A small spectrogram flow-matching model, trained from scratch.
Training: adamw at rate 0.00098, batches of 256.
Data: trained on melodies that start on their tonic, played by one synthesised instrument, 26041 training examples, 149.4 epochs.
Rows from block 4 of a small spectrogram flow-matching model, named by matrix and row number. Rows with one number within an expert belong to one neuron, the router's apart. Each number is 128 + 24 x the weight over its row's rms, rounded and kept within 0 to 255. All counts start at 0. Numbers have three digits each.
Before each expert's rows are labels from the 100 clips, of 14848 (inputs lightly noised), where the router gives the expert most weight on average: "strongest on" is what is common among them. Only what is clearly more common there than usual is listed. The data: melodies that start on their tonic, played by one synthesised instrument.
# router: slot weights (model.blocks.4.mlp.router.weight, 32x256), inputs 52-103
# up: expert up (model.blocks.4.mlp.up, 16x64x256), inputs 52-103
# down: expert down (model.blocks.4.mlp.down, 16x256x64, transposed), outputs 52-103

# expert 14
strongest on: tonic: G#; tonic: A
router.28:137141110137142133132093127088099166121108116112141152158143127186144089142105123163127139138156128095083151111109145091125087152145127137118104126163128117
router.29:148149139148163150141147119108174078100130155164143111171096179151129158142134110141137156090147100152127106100166105106139136177114118083140100093102122132
up.2:136096137161117134119118157122125140119118100153115098142163136146156082157139110140103119110095157095124087111074127107154123152143117135177152123140110098
down.2:111159105115100079133132118105119096141116132164131098140159152129105117130138119125144169142111090147160149157145152121097123092139153160095106100136148146
up.3:154129154116126120152129164118115114182109155098087112154147154117116146170089126126164112135129105114104133130148094121105155107096139119124129110156128114
down.3:107149114107147167123136129136106134098138103131116151069122084144146111122140149122142106133145101173171114150114174129081125139128110134096106139136127109
up.4:093162164117087146116123173125113169160095151121108136097167100121083138108139147141143138104125154101119188093078152115143102112121146160135136129128077110
down.4:090139120163121123144119158097168150152152123101127079119122158170106149134106118173107119152132120127139133125117124092153113142109151128168068097143152084
up.5:093081128124114125118149128120116162148129132123111082069185095142126115104133134132078161098102150107116147159101114112146130125171102154143145141125106104
down.5:110147117140091109116136138086144094118131130187124110118146142146124111161148065121144162136153136129156103103141148128136091106161117131121137142135140109
up.6:136083122101105099134117115111119103123164117095121139115142118093093115107099146150119144086159096129140129113075117146186134082152118123107175178132079135
down.6:122085111137122137105143108144136136129107120121154082139140138108107120123121151136123143135155137095165130116129058159138100121123119112079134139130156161
up.7:145100116135138118149109140127117107130121174115122102074166099136160145127132169149105100121113132109099158154125099133125115096133075136119136143135132125
down.7:146123126116114138110141174129102133134129081145112150159114117123139105138131072138134164103123093154139150110125146162093100154127110131147136158075112115
up.8:144129118144173131163107142094144147150113155095138148139127121131128111134124170156117145102149152132107148157107170128117138130142173123118086125106122165
down.8:112106137112116136105149085158101102123167096109118108137144106129169185128126082111130124157133109109160135122127132124107150120105113116128167134141157095
up.9:155153131115089139150074125123149100162113114126124135139153093111141169140103134145114153094144115115090150042110176116109135107114104108137124142123115113
down.9:084108107126117130125138145136112148123091118095095115120124190126102102133131119136141106114087171089160115140173108185128081135086133145124097130125139110
up.10:134140137146130164104150129130146135113148151117162120131100123163125138071166131150101098105117151152174107130160111133171133165148130148164134126079073093
down.10:162119155086178075115166151103178104136113153159096130154124146093135115121155142116136146109132166135135111148156115158099127104123157100129180115122110144
up.11:106151165139083133062134118129127128118116148160148105105117159089115144089120130112093099136156113155093100105142141093100119125140100159164121126109086144
down.11:131179160105108118114128102135149144108102135144114157109120118101139142134144142136107105119123183130107098126130132177078100102123143168117116167121114151
up.12:144163135086093160130093116128096130142112165134136119126119140111085151098102149128129088137155126129109147069121110128097160128085117132179108097125152074
down.12:073107110155154130136127127127131132134063103120088172118088137110122128163126146106136115107102170113092095142117131138102083169106145104109121113130134158
up.13:090122123155125131153142097102160143128101099158181120154122143116139099155175103144097144121064138119100145148109108137097105095096120141133088111125176068
down.13:143154132117122145119132116168104116120109126166070071090130113136100138135145138106140174146130096147122137147185154083114137141143164167150191095135101171
up.14:122114143110087110131113146150102140156104168093120105038147118117114142082111153094109124108124132147121175155131149139101154099181112145158126124088077137
down.14:097129132114065138107133146106131158141123125123104098079130156164126167153141101154113112097108185120096143108163078155132070144143116122147136152126127110
up.15:124104108115135134105129163113082146161124160110135128086164122112137129107147161150146096126160133102113151128138146116082128104183120168124120137124116140
down.15:100123102155147116108157139108082123143148121095155119156108124160145147142109125159130098165184123102098120099152094088158134128153111098166114135125161120
up.16:140079138120122128137131106130127126138126195128138089121127141153147116090103171120084138126112108111105162179133143108157137138126077141172085097107112092
down.16:110147150141105089138131137127109093155142099130132155108132141113152101151164101146134179101127146142115118140101119123129108172124100154140139157095127156
up.17:128124150129126134115095145132115116158130083103089124105137147125110104149164128128166105109110113122130120161137154115122153103127141153080145133156175139
down.17:140151087127103171180100101165096129110140129145161139109089101102144156120118117104107172160138072179116106134103129122113109146151130161147132145121098137
up.18:123128142126120143117166104108113096147143139136118100170143179118123152108121123112140113121159069149086106089161104100126176131093104111164114096134153096
down.18:107171117121123115137102128142094123138093142097130169062088122099108108134144156125136122115115196118107118141099158110118109158142103164136113133132129179
up.19:082078150087083095138117123154084120158147137110103134092122104075110151106097175102144112141140118142126170151107151173114175103117109156149130154121100135
down.19:108101131102081132119140123116100171162145145105103080127119143129115161082114181169097106117122190119104154136161076167129110124133115110128106133095134156
up.20:143124145109100095124141139155111133115131121123097129118122100102097130101152178108161125122124139100136170162108075150152089099106098120096156117092119138
down.20:129128134157170143115107138143120093101119119195104165131124142145166079135111111110118132073136119170143101088090163104122158164094169115170095157148114094
up.21:134132109127120114137145158116137099119083108099109161108139148090110124117171128144166146121111118091122144129126100145102066119101108156064109139145136183
down.21:167132134096169119115116088189099159141143145144122102135140097132114138139109126127102095135134101154135138144125139140144166123158163117179127128109092098
up.22:155132122140124154102102075165147103126146145158149171137122085091141141139121091125095088122157124149141076095155123126133129132154133109109122178135158119
down.22:114116090109141106129162112134143153136065129128098122099131121107162115146152181107146150125071157100158134076120130136106147059090174131080134165152141149
up.23:114098127145143134135098135122137101108116112126127089147141125162098131158099140116206127100142112146138124128121135145170101146093186128065146124149129148
down.23:137121110113073143122137078142105132145142151110143102101127126120131151116140146121087132175099129126159118185120095142100172106137113106125148126123151166
up.24:146060135167139137153137108111149115100147136124136107153113079123174129140133133151095165097122145133139153121086123121181088135116122103122136172119107123
down.24:140147162105129132105136121140141123132093120107088118115148129113101112102149116136123120121109090113164143154131121129099120096115136162099144108139148122
up.25:140107143157138107118112129095155125121131121155138081123131149148154091152176132132083117107073112111126080104152166138123071112139081120132113142147154104
down.25:125123093090104095142125100170091152142127138108112139119171131104096123121112140121157147144123109129095173116105112122132141103143144144114088125128136144
up.26:158145121140125161097098128138091146135202129105090170118145112150123116118103144118121054133134139128176112184150099133118109170206144110123116164140132140
down.26:133131093132131137144121121098127092084126109153164194158128113105168113147100136060166120143148086145135136086098141129096142100133114119104183136154134113
up.27:174145167135086145128088127151116114122129158120134146115133137098088144122105143101133084145150052145122123147135125135133117130145109136160110121127113112
down.27:107142106141125106119113095174120120113094108119136186098131114110157111155140117127112111075127158104130122089119105161101082138105132152118111169111147149
up.28:131138127130133137142157114155111139123180108128101117098115078099073141112139174136127114148104157137142119189116122125133156093102141103117136105109135146
down.28:162104139157131145095083120133139118102105137176138172171137133138162083126108098110116125075121111167115156088131144107164131154139102152180127151149094104

# expert 13
strongest on: the note G#; tonic: G#; clarinet-like
router.26:145127089096131127124113149081116131122129135150145098082152120111088165175109110160091092097145119120101134140159167135118148120148127153166133118143109110
router.27:105120106134106115134116125183162097144139083114128099082090115102126105093126118135120158148136137129142075144167119146118102123117134086110142154119132117
up.2:091093125149118129145097124200106136156133096114142141124111139149174129122146143091152142149087146144162158152103089149130126111090161116063138151113140136
down.2:092109100148167123117125131094141101118110152104198101097153100116103116131142115125126098114105164126165095119131132150091098139136103133076084155137166162
up.3:051116144138136117105129118128075165148143136090152147138151148143151159131151176112148136136073131158127172158115126138113127115115136159064143136122115148
down.3:136129141090138138106141119142132115097163128114159122093120103099100137130140125139119066129135161167165140135122149133124109137119141162105162130136109111
up.4:105148113111124126153155150153192130105145144111099145131118134152125117108162162101152200124104147132149132130078142120125129155126121136113113136114068166
down.4:128153093109181143135089151121206113092141154139165111114116132148134100114134173128124153155103137115151127149135134142099129166121145137127150118133135108
up.5:143132146141129135119134121131163111165138103110081131126139095094118123099109153164089131120143140096095098133138142094135062124189091117152121124147110114
down.5:160109115146109116101164090110118131111089104171126151177135102107172178178133102124103133090125118103091106100176136131115113111154107112156134157124127142
up.6:078127137132124131096152128148107113105115150093142143133109154161134078087171168101158140126149135141149135077104161114131142149157087152125145136089057153
down.6:090164134131133116115139121131156142160153122120127101103108103134080126109121133137125170157118177095116093129103101099122090139110162123094155107135120140
up.7:160119132165090118125108115147099163168169138190148131117097137094146139116080138154087144151093161117149137142113124083136113122133137083179131115132122098
down.7:118103128120114123135151114117112112117134117107093145095166092152082109165146172120140108113152171135167121094138125140137131107140096155138141132141162106
up.8:117107153140128090153157123152146121150126100145137110112094159123112132091134140147111126180132119077144144139112089051111100128103117118148134118133171064
down.8:148136161129102131120151130071087130149080144098110129123134081121075132139142175125132081106149159155118102098127182110126135150115152153141112143146156121
up.9:068114127120131127135157136134114132136117147094121151142129151171138091112191182103172175132107137118152174114105160113147149144117109153093135137117066148
down.9:107150126106167128105114121126152145127149123098188122111099123129102097086142160128136146138144171112125135155106130120131103173122151123103135128110127122
up.10:114124151129131147082147110164079133153134123109148140094120112118135104088111132099112155156133154141159131135141081107094138092180130118140160143128163121
down.10:096175125129120156117102122171129136135147098098140108126088112135145127087129134106094141146149138115157130136105146084078139168128081133137102134130155159
up.11:108110142123153101117150137135186130106134143102084097166160158156124096136167154111146124157122105114112144117142140115115113119135138124128158131148109182
down.11:150131133105108126124146128136139164122104148160165117154070129059118175132151164129168102151125123135096146115106152146090087149106150142090104086146123144
up.12:160178145086150097144147113143146088156121163139088105107122125095102132127105158170145126164128139160093151131128112095112113099131148111139126101165186118
down.12:113177120145094081102182124124108151159107130166086139174104134127074113177144104137156124136147109127135142074116115083088138150107128130163129118151160094
up.13:060132106103134129125142134134102132123104150099124173118121134157151074099195157102164186139115139128151170110095156120118142132132096154110131126129091143
down.13:094160123084128144093096117142153141121142122087170123101088136121087092094144167121116157128138175128118139142109091141126085170133140132100127123095135122
up.14:071108144130134127107157127146082119132116147088140152131128145165145070100178167100164146149142142134160156093118156112114153127143101136118154134099109151
down.14:084167146127127118115140109146146143155149116097146097117093111142084139093137148125127164142144185098120126127101127103112094156122148110098140106135127135
up.15:123097159168134124138142147126149144184191133134130089129138111127147118112116137136086149132088121076179140148133102097136095135106128114146127125113150058
down.15:154140140131142170115143133108127109104098141117108127122135095155113105154148190135128081092137156144154154089129118134162112149100139141117143128173141113
up.16:070077127126160062114118135121111120152106099106140114103145116130118159143096119133124138120059145129138164178147097144078101109132149158097129139159153140
down.16:098104153147121164142136126103133103110111150144104118137136148125105155115162098151105104112090148127108126131111135172080114156089102159130112120115097137
up.17:039126120107140131099156126154105133122112158080161166142118138147132107110194162086173153133121154135141141119100175119135157134125122147097146118107073173
down.17:095137146113159100113136095175140156142149117113146104118095118120109119110125135117124157142125161104099134160095147109109086127120145116112148117113131116
up.18:159118105092084140153098143141104105125087096140115149113144159093132103113134109142138101112167122151082130068099156145148130159142099136141093129122177121
down.18:132120120113147093123162126120130123135161113091123131136145133162093127147098110125138153107156108100158095138123133072114130162173107109138111129133114121
up.19:065140114113129132124158142145114122117106159101128157136118139170136082090184157092170161127133128132149157097094170117129141149142104159117120132102062163
down.19:082146128104120127117103131142166147133158122109149109109094137139096096101139167118142163143133162117118130126096090124127093163107168127085131117102118127
up.20:168153130100116116127109111151144119113127138136101169134082130107106108105109158154130151120168151122118135165143087153127138128162146101148126099089133112
down.20:125179076132095128122118114121115124165098115146102141110135120137144132176152115119119144121087146118133146132135179113061152116131085142173115154148172103
up.21:088121132127139127062134110149070132137116135106143183102129122143146089102135148106139156155143165129148160118133121129079137098167117119135179122131139143
down.21:082185125128125131119129092174138115145133113099154120130085098151119132123152137122107166139161176087124142112101153092091107152137093118121119128142146145
up.22:165152102127118147082124114143070167118157113137133164105136120112140139139089165134135101122125114183065151167123161124143156097163128111114123132138094177
down.22:119103133109139109138119111173118097121176142175135139139153103099158120142093087110147115162158113169186137117147107137115151081128111134109143143131131100
up.23:074125133124123140113157129141096118115118162095139150134113155163148083088178163101163144120141127136150145089096171117136142148143098156120122135094061153
down.23:088152133111120113120126125132157137145159126107132109115104121136087115104131146128137173145131172103120106124103091106124092155101176130091154123120113130
up.24:139129159173128142141116134106149129166170114106130104121144126124126147134120173149139157151079135085155139172129118085170131144088147129079127119133121086
down.24:155110119129142147099147109112092139092125139129150155169171086155120114138140116137153090111158116136172129109127118150169124151114132136114151189134148100
up.25:146120133105138124119126138145171095137107120090090155129104096100101119108123149143114108100157111119103108171147115133132099108206125110138123114120114141
down.25:122131091150111125151115084129109140132066114170124115145101122124179174146091083089100157113082121117076116152149153155056140118144095122134086148122124141
up.26:054132106108106109126130126154098154120099142102120175120117143157131123138161145083179150132093131151135150160094167153130140121116127157065129141128073155
down.26:100120104116178131106096112149132126098131152110197150104114126133141090099136135101130145126121154133124132174085130176114117119123120126091107154093152111
up.27:141124131140128087114117132118161139132154130195165121143118151124154136119106121121099123097148160153163129062135128110169119164132145125196113146087110094
down.27:145106134152142149154134143087196123140138156105098123100152113149106133123103143131127099116111135117176092102143087117182139120139153120120172079130118162
up.28:179108133137125127113150146175190090095179115113128118162133109123127110121165146104152102123158109114156129112120118129144098138128118118138156158118147113
down.28:131127113151171152159107110115118142133123134122148110141084127134132128132101151122156086157144109140138116109109122128093130165107167141108098119145139138

# expert 2
strongest on: the note F; tonic: F; trumpet-like
router.4:107106116085162141107147083158096117117129090129087133086148129168083091117109110117136146119164137110160099120140123089113114144147148168131163128145146131
router.5:160160099119123123088139110153099115115103125108111174084140066149114134099122138101129149155175160141109149097077152109134153121195126128154165158141066157
up.2:116159149157099163148120081146113108142111131151111114079118114169104122140071139166063147162129143118110155111122096094159136148170085143157126082137087096
down.2:136167107126130147145139123131166096093127120133133104124116121115139086090132140101117155135113160124156105127176161151111182124125108101136148115139143141
up.3:106140158114098150169097156108124115125109130128111161142097147091138144140160104126125105115104131122151137143122164204115133139074120154119119134123118117
down.3:108121131094102125116133113105146172168126138121099181111135166146139183129130085162115121092094147114086137086130108116127108093143124095138160170136145123
up.4:137123146137133150129135155168146082107157114144101130163108098119134126120157131098164100099147129126177114126130120173125141167099146111118154187037159151
down.4:110123095149161153135128142095131148173126131093124122141133134165127151123093126163125119136126105104068112152083128062179136096129151099117086080156112131
up.5:152129138099157118137121105101115168127135175103148165166149129133094111117125097120132081115146086137095106168087131159142157100124122127133104140117180054
down.5:165102118143166134092134093118161136099146138112140140161177142114106094152142120135123097094135108103175104124115089161162134138131160116114124154131165119
up.6:132150096108103125122154145141119142145115140110118170093140088129113149115097180094144140130140134120097174121086150092155167129157121116163144125104056165
down.6:114125122134133128158144120149090078119140124140165079179142125121123100127142151145137184174155080151152116158127112112132113109096106145101116061138122154
up.7:093116147127079146113114152104105159131130163118127132124112159123150161114165119167133092102103134127117130141141146137117103136146105174128130132133096097
down.7:110160121125101097091147097089139128115135126145117129153079136139154159127141078135144100144100161107099133060130129145083126113139103096116133154128133126
up.8:111151155127078154156099157102126125130112147116132161143105153094126141128176113130151085093105119128165128125114166192126140140085125166110127147107112118
down.8:102132132105098108099136115098143178164121143124090154120132169149123162140148095151134112092078143094077129086124093114121114072123120096127131159120135115
up.9:105111114128095119118117118190166145157119111127129119107130122066120147107118176112108129095139160141131142145114109154135125110178171147128163147136118175
down.9:140151131156157142152118105143086137125097127174092127145120099107097119157119132098142191146147146129113117124148153149122133155162121147127153113147130133
up.10:094137152130093125134097171083139143133116163111138146144121154104137141140180109133147086059098115134157136146134180188125158153106128155098126167102108106
down.10:103129129123099108085131116091136164151116136133095168128114154148124158145134081128157112095106155098093138058143107124120124092138124095122151163117131119
up.11:082113146116141120131097170099142146140117148122135109169139145096121115140131118130130106044131084117116151164145165181135165152110123130100100168111123090
down.11:089117150118113105089145150086141161154110127142086177126107169133118141143123106121153127080146141105109152086154123118118122123131159100137149172115129112
up.12:101094156093109108095145141147121173139156143138121120120162130156115130131143111155119087164116084110157109153144096106133082136144115187132153114125117104
down.12:146156114143091125161106156128161148135139131143120103121096141118161146140143110110145104204089090112136138136121145108113136155116135153140141118157149116
up.13:093144117101178136165141147087182137158112147136120099120159129146080132160143110135127158127128124126123148154159118143138146080113176119118132087134082117
down.13:114140129122164121131117138133116140106097122174163106146125153101168120144170125128131157152116107170121156165145129155086126137105132134118111108102119111
up.14:124154147130090106112133140141096137156128151107115125096153132166129101131112196130124114149122135095142148097099133069173138147173096147181146139112101143
down.14:130121128158107162184152135139151125127156124115139066112110125131113153137100149160108153187129096130126085137129124104150137104096131155147114066145142124
up.15:103129157147085154136094174111149137139127161096152126138109158100124141129171102125136104069104103127167123149124153186129149152121150163097134174092102115
down.15:114128120125116110099124134079152158132100146134085154106104148159115151133119096114148097106108173106087108060134116129112124097136150095125142161126121127
up.16:139153093138120156112124150139145152104148088137138149141132103129150087109115187107132133139102183119121145129083122130153151132134155160123087064134073186
down.16:141085144101114142170120126164107140130165130109136141167123085125155190161099116130167152158164088108083113123085141118105152159136079103113170140128117124
up.17:097125102092160142091146116105139128135145118129132136156133136132112140128100123158125102080155119130083136136135148137082152141138146136138121139160094135
down.17:108143142112112117103201103133146113115136095190131100125130156093140124147134111086168147108164115135138137134148121122077100144165151122122116167117143165
up.18:074103159114102118167126166139142132176127121127097111148113149094104124129112114165122121100129092110150150158157107153134131151113104130130138132106124110
down.18:081112141146098140130149136137131167172142112156114140128064161119168163132105113136133131113139101118099170101163094110131122149115123113140165142122134126
up.19:150137113093122119079143123145110179143150171097153174111138109110137144125136164097150081128115114120079148140083178110100172110155114101147145114102126140
down.19:149143122133141138131165111161134107110178141129132122171153109117115125129136159126161128156176101152177117127083094139168111145115128142131141155136157162
up.20:144117114114147169109130127128164112113124117163108113084145131187097070109141148090115146138126147119146088163169119110146116158120114136137136125133109113
down.20:135073151127117124166086144139168142134137135159146154176092152112155111113117140120096110099130099129099153120108123150120134106112117144113136122083142156
up.21:135130115116073100088139129140096151147127136104133164084145115130150140126106161119131112165122129104093160105085153080125149122178104112160154137129102154
down.21:129154150164103141149150121149102069112157117123135101163119107149122124135139160121157147190136117153163107129117118115171113139116103133126123104123131161
up.22:112055133123135136147140128126096138164137138120103105122129143116172156123127113194081134090108141118119165132155129130125070107140106123128119136140143092
down.22:108157135130089115071157104136125129122168102087122131127090097115157148078133090138098112128119174074162136088153073155106105129167098095131151172158161116
up.23:107136083099157142079126110123143128162130112113121130154170127124100126142118133170092102076151174137105108119111124175083111088155192168147113165160108139
down.23:126145114176167157123144090145111124095092116199155091149115128101159133161122093095162168121140105126091124132152133150090109149135115134111078121118128156
up.24:127137102083169139078132109123124141156134151121146143185163133124086117124115101149106078087157130139086102140103138173083137105145159159149092158155144088
down.24:139123107178165150104147090136158119097108128184140123142145139093138105155133104112144123071138106118129092115151130144117119133146150123106089146120138152
up.25:113149163128129129126122112134147105115143105146122109118140100159108125165107122096112116187116102101159130118164100108130129182131095127161134101108141091
down.25:142128118127131111165083162132173149135108129121122142111133151117131107098132152108109118122064109130133130160124151113143147134104161140135098097149133118
up.26:134180151121119126101142126121109105142107168100131141089132136131127116120112192149128138128138142124082155087066153070156151135170103128168124107110091169
down.26:138176146139109148164150112121134101113136127109134106125122094124099157135114138152123158164122103155136104112113152092145150132091115103123129099149135153
up.27:093140120155138196140113094109141064133113100157115131117114146154107088135105153085116162102094160123165126140157120100140141161118119156097145103142139128
down.27:120089152123118103151151114146149156170136138118091121174096140127162146089101129125108110098081105122085128102129141130139167135116121066147090139108130150
up.28:151125137110150105150113097100081174131130158087112163092117116139124132130116128132121114124113141141095154180093151138100169058109095117133095100103182068
down.28:168095133122155127106132089158109124100171126074152152180172107132158104121158134147114111134138117100176112110111057190172117138113116122131140163152161116

# expert 4
strongest on: the note C; tonic: C; sine tone; flute-like
router.8:123163114134114139144164086204151110122117148140118120152151164156120125137131128151146094136159126129089138101109154107101146145162063156162098089134143148
router.9:101170143182098130144112112125121101113105109117130109090133115174131101165089165125103145151153117145133161106095128132159155123172102131107116117110080143
up.2:128100157103137093088129144120094135151132137138140110122082168049117105104118141125137106106116089133104132168165111164135117087117143097132104124105139103
down.2:132088155131135101111139156135123125116107134144173156166104167119164128130096102128122118146122093117105135086157072124118097136119100100111109137109175161
up.3:087154141166098124149106136102144119121116125109122104073128093167125109159111157092114168126128118134152167144117119121165166121172144127103148134108063139
down.3:132185111121124146166105104168146107121120126140118111070143089136114142143157119100141186165121116142122137153109160114120157145132140161114135098145110126
up.4:106079126087116160102126135068084182121161114123133123105126108136158094089127098128100136120124114128139110134143089142149126140127133152131154179119136078
down.4:144057130107120124114173121090116146150166105096114121163152127125118173158108121135138161126120106119133148108129097126135130085135176122126145113128109125
up.5:112087127081141135114149145095101165145146091137131129100105119084130121096120115122138162111129120123117139154160125126145116128094144129122169170125136104
down.5:127072139121126112121168132088111152168127119118133130162151149124113170180104117127154159126125087126144157121132099098125134080145140112114154104108143131
up.6:127144136170103156111135143108109100176150144123155114126083122111126157061140143165106113112177135150114119097118128085113073137166095147184117110107104120
down.6:104123128100171057105130139136139115152071116118126142092079162098141135147133086135137112103105156151129082157115137182089090114096173080102118154095113152
up.7:136102107137143119129137073149070081137137128124169102110137107132154117112108152153100131178156103123106113114100126088125130110154073147162102112169156105
down.7:172094158113169156115102139092168126107163137131100177134139104129142152141139111120124129080096145099123131094156097143128152132128145092117175163114140146
up.8:139098093121137145142150078184127135138139141116128141108152152152125129112075160127093138156151120121106142169086120138162126097179095140145142103156121152
down.8:133091175119166154161136142056174116125145162151092120170152109113158151127120111151101120104120133162134113093184116146109187125118125135178164134087139176
up.9:101118154117090145142122120151163128089164130118082148086100142100099143108135118149142125069120130126140155153106161127126141104170127115147151123117101184
down.9:120111132131112090152151125131171119146149142122107085122108154095191141106089120134095133126099104153119122165166111148104174125128111102154141145102148142
up.10:137111110104200127070142125117102107170129119162164128123141156122129125116124166146103123101148120176123106199144155120098106116138140143165117141157151097
down.10:169124156139143115135131133094133120119114106127142182137125118132145148171114093152109122078170112148123139061126120145119120108147082128122185140114106189
up.11:134130130120159139128163087169152112111118135138169107096174138119137138132130140171079149154140139172098093136101135111103094124134122123155133114164154103
down.11:169132170102123135127115137075133114140154115154100166139139119116116100185122131131131129101168105158112143071128145122123131108130114134147181153103152121
up.12:117087141093125150114103121143126167140145112112097131115194175168131116107139173135115120073148153118133100165118140166132101146124138170160158159123146141
down.12:112112133148129125137183097122124119115165099140142142184141106129165116124104106124141134116146093146143146068131115121115170123102090137131141119086115149
up.13:148136096135180140121109123134157107144105130161151117147149148162128135160141139105091110089113173146159089155176154165094118106155136130180147150141161132
down.13:131122128132112118129108127118109098081113116135131110152125092112137100093166165118158154137159142132154122102146134162112098082119138126094142172132111138
up.14:145147167094126126143145134135166113142123129131130132124105132063105175160137157133140143146097160151106125138119125164105119161092161098112163131080128144
down.14:126142110161112107110111136121103150126118124156123114129113161164111101144105160142135111155172118145127117142064150080148094111143158135143099106131147078
up.15:121121135171118119151138112148116096145157115120136120127141096139131121096113130155141121189146087117100141085104114097157130139173081118144088093149122129
down.15:139107124110148131112136144090176138133126159108079140094133134112108164149127135100124127096067175105118124155150121146123159149120177118129146118115119145
up.16:103145149153078142136119126109117129111126139118127115088124103140122118158139191110120150139130117127141161132064130124153150134159132131095147145097089132
down.16:167169109158149146166106083153123109130157118153131109102175116147124131141127123129140165202140090157135122150106146082138159133125161165134109079143116115
up.17:151088100116135179138121091168134140094118145106102126111180150174127108131121168104097130093146153119133111132103131156151116115143109174161174147152129144
down.17:110114148123142122165127113094148098130167128150127122202137077116181120113135093139140135130132113138156122091151120134111170104093085110137143136095134147
up.18:095147124118130123134112140122154119125135123120115156080117121120122124110146102148157133070115094147122144163135152109115156104155131118118116121135098147
down.18:147129141098086121126153135132167136144139121105108141119118132081151169154119092107119161086117102121118165130180128171113160158139091122135183180106126123
up.19:125128146161152135122063140097118148138140129160163102143154148153141079138140158162090104125146102120168113187169106090155137139144120147131092120134120094
down.19:160128131123112152145146117150144118101135073099121161102134090121139148134147090111139140130125121115118171118140132137124138183112078147092150125122090147
up.20:119122105079135107105106120113095139140103063152140143080135112110099087150099094105119152137100160116119102149146136148108095086120132107102145148146154092
down.20:134114119131133114083127122076126149139137124126123163171169142116121147189123098129125170113103095132125157119160100136115106093156136090147160121119156108
up.21:145128110140103165162137101194130140112079105101114145102135080131154095135120144132112141173150171116079112090092099132160116136118114159115133147153134149
down.21:126112145100152137148120104082123111129186144156115124179104127155156149108148138109158149118130109129152130086163160102125176106125120085138138140138145106
up.22:089155160145082140169140114120163143074133138119089123075128117147129113166143150104139128142094106122155155133094134121136179140157125122087152101094081177
down.22:109178111129115131167111125161134122123123147127126107099148111137118130096131149105132163158143134122126128177093146109144148167124149169128119100161110096
up.23:146120134180128133130135143120113071176147154116144115155133108137132147090115135149134113170137086121113141083126105104137112127170093113150093107145140100
down.23:113101125111162123106112170111161140134070140110092130069121140102103142144162125116157121126076182091120103156136113166103106129120196108100116134115133161
up.24:133160139166103145171145106136166142092132155138107128117131124177123154144143133142117089131118141129148138121115169088123159176151091132141140069109087181
down.24:113166127122115135157084148148138091109100127125119132094119122120132106088172158126149122117147172124137114149089168165139105141098148146091137146173109109
up.25:137123165117119142166130097165151171070157135130112169121124126127128117157147104151159095156123115112139090065100128124144107143146104110092136092136157179
down.25:102149116147089112154090150096142097125111127114101121095112142127151112088154158116138144121122154119139129143123167127137147109108180130108131164158118102
up.26:113066107091148131099143122134120165129149134139107138132174176170140102120134148126101131127122124128124122225129143150133120158119123181153117134138140067
down.26:164090145121118135123178099117117125119178097133118136196148093141143147139127118134126123097143110162137157061124110154129121124088108152138169107124099164
up.27:123131122152155087131131116130111087157156116123151105122134116098132104102128136177118151141146097112099130078107130125120127091154102082146091110151147084
down.27:175112134127149145115127130077157124126140152105103185130159133123120142180114094126114124106084124103115137114163094131126152160124125104135176140112152135
up.28:155134127100100173131145083152115178088163153129095145120129148134106159107156130161118085123131170119132120099107171100116123157138097187165147103121121161
down.28:096163117135134112149076131138140075104116132133132125112097115129166084091152144137133093114147162147162079140099166169125113118098139112100127162163123115